Weights of a small image captioner.
Training: soap at rate 0.0014, 4000 steps, batches of 64.
Data: trained on views of escape-time and Newton fractals, 145000 training examples.
Rows from block 7 of the image encoder of a small image captioner, named by matrix and row number. Rows with one number belong to one channel. Each number is 500 + 50 x the weight over its row's rms, rounded and kept within 0 to 999. All counts start at 0. Numbers have three digits each.
Before each channel's rows are labels from the 100 images, of 14976, where the channel reaches its highest value: "responds to" is what is common among them. Only what is clearly more common there than usual is listed. The data: views of escape-time and Newton fractals.
# r30: branch 2 reduce pointwise conv (encoder.blocks.7.r3.0.weight, 96x384x1x1), inputs 130-155
# b30: branch 2 3x3 conv (encoder.blocks.7.b3.0.weight, 144x96x3x3, transposed, each kernel summed), outputs 120-143

responds to: Newton basins of five roots; pastel
r30.11:536411488504420467426508485521570478544450458483488486543539557553388411557450
b30.11:488491517553431434496464470538501555492477513432400476449530392425529447

responds to: Newton basins of five roots; pastel
r30.93:487528509555538447510502466597487515532482494368541464496538531457481485543474
b30.93:517556458561506484527430465438460508539443449561561461496536529530497505

responds to: vivid; pastel
r30.49:493472463505434462475418471480464505533545556547504584612529435544498481403477
b30.49:585441440444533455497532438516454411502469403564517566465465500467539512

responds to: dark; Newton basins of five roots
r30.32:384476537500437505644469569508474553534492521517508510535566439528571468458483
b30.32:489529519512516582415489473450578483567456438557490533466529530512418548

responds to: Newton basins of five roots
r30.91:475456474483484493513434455521512514493493554561597448597462477529535479451483
b30.91:459460494472459501534457544521503477510492495526482502554452460427539439

responds to: Newton basins of three roots
r30.57:522540555483534443502494520460482580576521430497551418513555497442562562536519
b30.57:471527490526482499408480518500517516503453505534556555536564532454536438

responds to: Mandelbrot set
r30.20:511491498607489468500479512524503516478512475544484569493544463443542431487594
b30.20:408460512519531508547557519555523517564494536515491468403484568423461438

responds to: pastel
r30.73:482540410522405513493427500541571438575438417465491595418524496520501476439488
b30.73:502474478522607507509474501514534500461537570460445404489418482554446470

responds to: pastel
r30.56:514472457558530561453426539544524559561578419576530456509519477549517523495441
b30.56:469522517442617477441454531475440500587448429568523546487396497464495471

responds to: Mandelbrot set; quartic Julia set
r30.36:466417416481545561542399448412487523524451440589616446470492583501458500377480
b30.36:421468501421492541469452550478563544497458459475453525562543519539529474

responds to: Julia set; cubic Julia set
r30.21:554659461530425491548507496445539408466512414513517560618521527441545509438588
b30.21:514513487482465558517436521545539513499570494556565515464543491525470541

responds to: Julia set; cubic Julia set
r30.90:381581500524508392586577440507513490402538476456444575410442442422578564532543
b30.90:451584534461494531574466440542450413534458598586501501535477493539500526

responds to: Mandelbrot set; Newton basins of five roots
r30.17:471457480447570515459500474399530517506499429469465477478492577602447456563447
b30.17:451473506513483509463590508547502532460468450517430524464466511535537483

responds to: Newton basins of five roots
r30.48:521537497379562541438552475460585487472391543451436429511464464470420499538513
b30.48:403609385489525484472475555480482611445483515508546456527507505502544538

responds to: Mandelbrot set; vivid
r30.64:436573554580567509494549546527472525548483435597444579447556429529544629437501
b30.64:508500602485503411398568554459507509610461453501526438533450400524498516

responds to: Mandelbrot set; vivid
r30.89:477530547579557498484594495453579475479474462465476355504398503546542411472451
b30.89:527477490451503442463489524540453582475497480552544445533442501621462472

responds to: cubic Julia set; Julia set
r30.41:474490471484471508471566487504508555415504612489598507495507452591505570466421
b30.41:490490508491423392522464461501522564496566533596500516526483492530496543

responds to: Newton basins of five roots
r30.72:527493579522553464424517467615565579443472516433421556520500563444394477504464
b30.72:541576515490532543494462637554486591507481508531506454484495471512518516

responds to: sine Julia set
r30.5:448511458550510468541480462448475450525466414446544487472514520518487431555483
b30.5:517485435510482619484447550446493520575485403476478534491529495462527478

responds to: Newton basins of five roots; vivid
r30.94:529549465541518488500489540448549509505543462447508410498586450363471468494688
b30.94:488409410485445537518543436487616468541456359438487486517530571520495462

responds to: cubic Julia set; vivid
r30.51:452531574461462459572591497543443385521574485498525490558513479569528385434553
b30.51:546467531462458541412580369553546549515497512551457459489462475558500556

responds to: Mandelbrot set
r30.76:530508533483509538542393429490506526471506500511485645509560476555458528482535
b30.76:510443480499535483393521490487590506523463473464535558423465498498551544

responds to: vivid; cubic Julia set
r30.43:472542474511522546462616590484531483518373581448612521542457421557436488518505
b30.43:486524530559525533449449578531478494448567510527463436570442514512341492

responds to: Newton basins of five roots
r30.52:383412519501472448481463549522486452488507516503499530540525493445482613460475
b30.52:509475610588500442435460534485528528564484522526501532411507474504469457

responds to: tricorn
r30.35:493510574574500548469497487518492489444418420460431433449454401479421444547434
b30.35:441508504536528500466602533513460516623501567477433538500472487558561539

responds to: vivid; Mandelbrot set
r30.0:538429509593519477470486465538544480559489561523536429534431530459561477446512
b30.0:470464471498466495529445557541402542539528460437417425433539507476451477

responds to: pastel; Julia set
r30.63:500464575438532450548488565510433461546412489462550536557581462512558514591482
b30.63:485561452489473530475484424484504503563448422565487486560519453466589503

responds to: Mandelbrot set; Julia set
r30.77:604548517517518515626416439476505505565401581487582581558503453594407480523508
b30.77:447495414507551468568456516521493480508451407467444468461428428503482491

responds to: close-up; Newton basins of three roots; kind: Newton basins of five roots
r30.14:486432501499622450446457504443505448474423436521427619492497440504424470406460
b30.14:346338527462605514499444601521441512519583545526475516514532553454447487

responds to: tricorn
r30.9:573398450468448445511529537561483473511531490458569546518565506538399486494514
b30.9:518471422545447476528484440471447528564527520603478495507460526497512445

responds to: vivid; Julia set
r30.66:427575542533391488553562516475552532448493515534441565450588489532513496506450
b30.66:537444468473549461467464484556500444501565510438491551494522518539530501

responds to: pastel; Newton basins of five roots
r30.40:436512512514528516490483480479493526511551414524503433451481472454468419567503
b30.40:452409544571466475506478437453554484584472507612602477619501531495463467

responds to: Newton basins of five roots
r30.30:487460480498487525459482435545548489469520467421463534504475536482504490458456
b30.30:465437562510488488432422443514589466471531547498466411482513463450438421

responds to: Mandelbrot set
r30.65:531621531513493556523517532477464616549536401503521582489452450522548445466544
b30.65:528566447468468457492500456449399477476527455538435512485475487508533457

responds to: Julia set; cubic Julia set
r30.79:522491450556535481412477462489581510431504539483537527425472536502502472474481
b30.79:555451464564388534481430412482519473531510423409531443468418386562450487

responds to: pastel; Newton basins of five roots
r30.29:439526564537467488532469522474446412533474529446462418449566461519421466314469
b30.29:510658437542451478419520485431551515433510507505477525542489522459424554

responds to: Mandelbrot set
r30.26:520571475513447464499396456467488505603418499544573507359450574525478442485441
b30.26:423537457414612500553539552490520546627452502428416494529492466518436483

responds to: cubic Julia set
r30.33:563484495612519475459469511553506493545415487469384520535496621528576470572513
b30.33:538561501509541532432536477369500534482484493453458484441533525551465497

responds to: Mandelbrot set; Julia set
r30.18:571453561438547528548448474460452523504538466500537582454496429433438510392485
b30.18:450499487494509611508459451485410471445523463449486557575394467460532522

responds to: vivid; cubic Julia set
r30.83:425513467480442495510408544459485494452558504508472530498463484440541547554505
b30.83:483456577524458579428564480481512477428525461554457471503556533488510515

responds to: cubic Julia set; pastel
r30.95:488535468587523468556500544458499481469529507509421406500479494410581446447545
b30.95:446484387503543569455552434463494504526591448582508524481453500442588592

responds to: Newton basins of five roots
r30.25:597406557535561470704470486481538391488492500502493620540447579479560475554470
b30.25:581466449561474523579536436534462475558437494457578474491460565458557523

responds to: dark; Newton basins of five roots
r30.37:597516598394564426542457592555461499462408431502552523486438488533551552496482
b30.37:598469556493511437517434426427474454421486527469486494420612470490492430

responds to: Newton basins of five roots; tricorn
r30.8:492489569467451552459491448601526434523519504533564484496502459487522429463591
b30.8:522435500487366460534427590463538496540453457493493441502484524546447518

responds to: Mandelbrot set
r30.62:466559469514488487512392452518492601590500474453479536539464400469521431454492
b30.62:599567396426508389432449530517468511509479506444506513529495483471451429

responds to: Newton basins of five roots; Julia set
r30.58:471460492475476538350427451489463492477460500550488517434540382503554458520472
b30.58:457552444479425565597531577518535497469568585475492578459529501541487418

responds to: vivid; Mandelbrot set
r30.55:506455510580460498452516498528522509521510565489506385508528475477501466591447
b30.55:467463511505448507509495551465513542516501551524547458489566515505485428

responds to: pastel; cubic Julia set
r30.10:519492445439473533511439538582445505395438539448493474587440444485515552544575
b30.10:513584433547597467439455535504419518474545503567529556457558448480565524